config.yaml
arch: "unet"
objective: "v"
norm: "groupnorm"
hidden_act: "silu"
weight_standardization: false
scale_shift_norm: false
attention: true
eps: 1e-06
max_grad_norm: 0.5
max_steps: 7400
lr_schedule: "wsd"
warmup_steps: 370
weight_decay: 0.3
Rows from block 5 of a small image diffusion model, named by matrix and row number. Rows with one number belong to one channel. Each number is 200 + 40 x the weight over its row's rms, rounded and kept within 0 to 999. All counts start at 0.
After each channel's rows are labels from the 100 images, of 14848 (inputs lightly noised), where the channel reaches its highest value: "responds to" is what is common among them. Only what is clearly more common there than usual is listed. The data: larger renderings of crowded toy scenes. In brackets: how many of the 100.
# convs0: first 3x3 conv (model.enc.1.2.convs.0.weight, 96x96x3x3, each kernel summed), inputs 0-95
# convs1: second 3x3 conv (model.enc.1.2.convs.1.weight, 96x96x3x3, transposed, each kernel summed), outputs 0-95

convs0.37,310,271,203,199,161,249,177,184,210,277,243,202,233,182,233,231,192,204,216,217,197,196,200,140,176,216,227,225,174,254,90,270,291,233,196,185,178,221,72,203,219,207,241,198,204,219,207,275,185,258,237,204,207,232,192,196,221,207,268,215,190,218,197,214,195,199,176,170,200,192,158,275,192,175,176,135,192,159,172,178,173,173,223,259,230,269,123,193,235,264,193,150,204,220,255,194
convs1.37,155,152,181,239,200,153,218,181,256,174,213,255,183,341,175,136,211,214,181,177,154,213,257,190,226,214,184,205,228,261,233,209,225,158,225,199,209,249,212,297,232,166,156,231,183,282,276,134,193,155,175,120,184,147,226,168,191,133,179,195,176,147,219,177,217,157,230,176,174,211,187,176,229,249,187,235,139,207,208,204,201,208,246,154,212,192,166,178,327,167,227,198,217,213,204,188
responds to: purple object (73); its colour: purple (57)

convs0.8,218,199,221,153,130,256,232,191,182,237,196,205,197,133,231,209,218,178,222,167,281,220,276,194,197,239,146,123,196,233,193,263,258,190,152,172,260,103,255,185,146,186,116,193,169,241,172,213,247,181,207,222,122,213,182,216,219,157,188,172,234,133,264,119,186,231,234,249,194,243,208,260,193,167,224,251,250,226,182,198,182,235,238,193,212,152,193,229,128,144,202,220,249,171,199,168
convs1.8,251,204,149,150,165,140,176,176,238,140,273,236,237,130,154,182,178,217,204,228,75,139,182,151,184,128,202,171,192,166,253,251,229,235,272,216,241,253,215,248,219,250,229,207,204,243,197,203,187,180,137,127,220,210,243,276,199,154,210,169,152,211,220,286,200,152,176,181,199,190,222,158,173,214,228,114,203,276,229,216,209,229,235,206,196,141,186,150,209,183,176,195,190,225,217,209
responds to: red object (58); its colour: red (41)

convs0.0,247,140,217,148,213,207,203,176,157,219,215,202,200,166,230,240,184,220,191,163,240,213,257,235,135,234,84,84,198,257,201,270,237,243,160,131,194,100,216,199,189,161,167,218,144,190,204,227,257,215,171,247,158,249,162,271,228,166,221,234,252,169,237,171,131,201,205,235,199,233,191,242,187,135,193,189,257,176,202,162,215,233,158,179,254,156,205,208,125,181,186,215,227,228,201,224
convs1.0,214,208,143,105,160,171,207,150,248,159,238,211,239,161,181,175,219,210,205,218,110,155,185,110,204,126,193,215,184,169,227,231,228,215,273,226,253,258,213,220,209,214,207,175,206,264,203,170,171,180,135,122,188,191,236,257,191,88,215,143,162,188,225,249,223,143,196,161,191,175,217,143,118,224,216,128,195,271,228,202,178,193,247,222,156,152,208,192,255,193,157,201,186,180,213,220
responds to: red object (59); its colour: red (41)

convs0.38,236,235,188,195,93,202,189,233,220,262,213,181,162,171,218,183,187,157,183,174,203,168,167,210,226,195,226,185,129,147,88,279,273,212,177,205,229,206,150,238,221,254,220,181,201,225,216,236,188,249,197,194,191,214,135,119,217,184,199,158,192,218,179,157,161,193,161,184,168,264,162,263,216,165,191,152,219,172,198,147,169,83,204,248,234,147,244,142,145,242,136,149,182,164,200,212
convs1.38,203,102,222,245,239,135,173,214,228,192,180,274,211,225,151,195,190,203,207,153,200,217,220,170,107,166,121,183,262,263,284,189,188,161,181,179,228,211,167,157,178,117,147,259,207,232,171,215,205,154,233,228,277,181,248,179,203,204,192,213,236,158,157,256,217,244,192,214,201,197,215,154,248,217,192,148,127,207,205,284,215,266,262,157,237,207,146,222,266,185,243,229,225,192,210,180
responds to: its colour: purple (25)

convs0.74,198,220,147,218,60,135,220,235,161,202,181,212,222,243,276,228,247,215,229,147,226,231,306,224,134,225,231,171,159,187,221,262,214,261,203,166,184,195,273,167,162,205,237,196,240,191,188,265,236,217,194,212,173,167,227,193,231,232,175,249,74,182,139,205,218,182,165,214,147,213,222,186,208,190,255,216,222,193,145,176,216,200,192,222,189,274,193,221,228,219,238,247,267,218,184,234
convs1.74,248,189,231,197,184,257,177,219,251,169,205,238,224,183,108,170,183,151,147,196,92,156,159,166,163,173,169,207,172,237,177,224,221,193,273,193,159,132,217,240,212,184,190,156,180,222,192,210,206,204,248,141,237,164,110,202,151,196,194,168,203,208,152,238,173,159,196,108,226,263,147,177,178,194,153,181,217,185,137,144,112,166,262,245,246,173,231,126,187,177,171,193,143,214,220,159
responds to: teal object (67); its colour: teal (42)

convs0.19,231,242,219,226,147,196,197,274,231,263,148,194,223,213,281,211,208,189,203,225,307,213,247,233,200,203,273,247,269,151,194,250,201,205,145,194,127,179,174,193,198,187,162,195,182,232,227,136,213,195,175,227,128,185,167,225,249,223,193,171,155,146,213,121,265,192,184,146,217,224,170,232,210,218,232,207,176,185,258,196,214,192,264,240,249,271,183,219,155,330,184,168,169,222,186,226
convs1.19,151,116,177,151,222,212,226,192,202,223,169,228,220,274,134,180,190,186,193,223,96,222,158,196,155,235,237,157,227,155,135,176,238,261,192,228,168,139,190,223,115,138,199,194,202,169,184,212,219,188,238,185,249,196,172,238,179,181,121,181,176,237,214,204,100,191,237,229,154,184,165,167,174,322,203,284,213,179,176,258,167,202,201,238,256,177,185,207,207,183,200,186,174,136,186,147
responds to: count: two (40)

convs0.91,220,254,219,155,199,197,185,190,194,136,194,220,177,198,121,208,178,219,157,225,197,187,196,142,137,230,178,180,85,160,168,180,202,177,183,197,218,222,167,176,192,166,207,145,172,151,212,182,129,172,186,194,215,253,199,161,60,205,214,165,266,182,152,187,181,147,122,240,130,204,197,228,194,167,112,203,228,158,231,193,134,208,212,181,198,173,183,207,223,68,141,196,205,219,197,213
convs1.91,210,129,190,266,196,254,231,183,203,168,243,153,214,208,242,186,123,216,256,125,253,234,274,236,210,161,226,222,339,203,254,207,179,213,161,192,150,177,227,153,231,237,164,256,218,232,195,246,223,198,239,216,255,209,241,219,176,224,227,259,135,230,239,144,219,204,219,205,275,233,203,216,216,265,204,153,191,192,183,156,281,194,141,148,155,238,173,148,192,223,243,198,186,176,222,170
responds to: its colour: blue (29)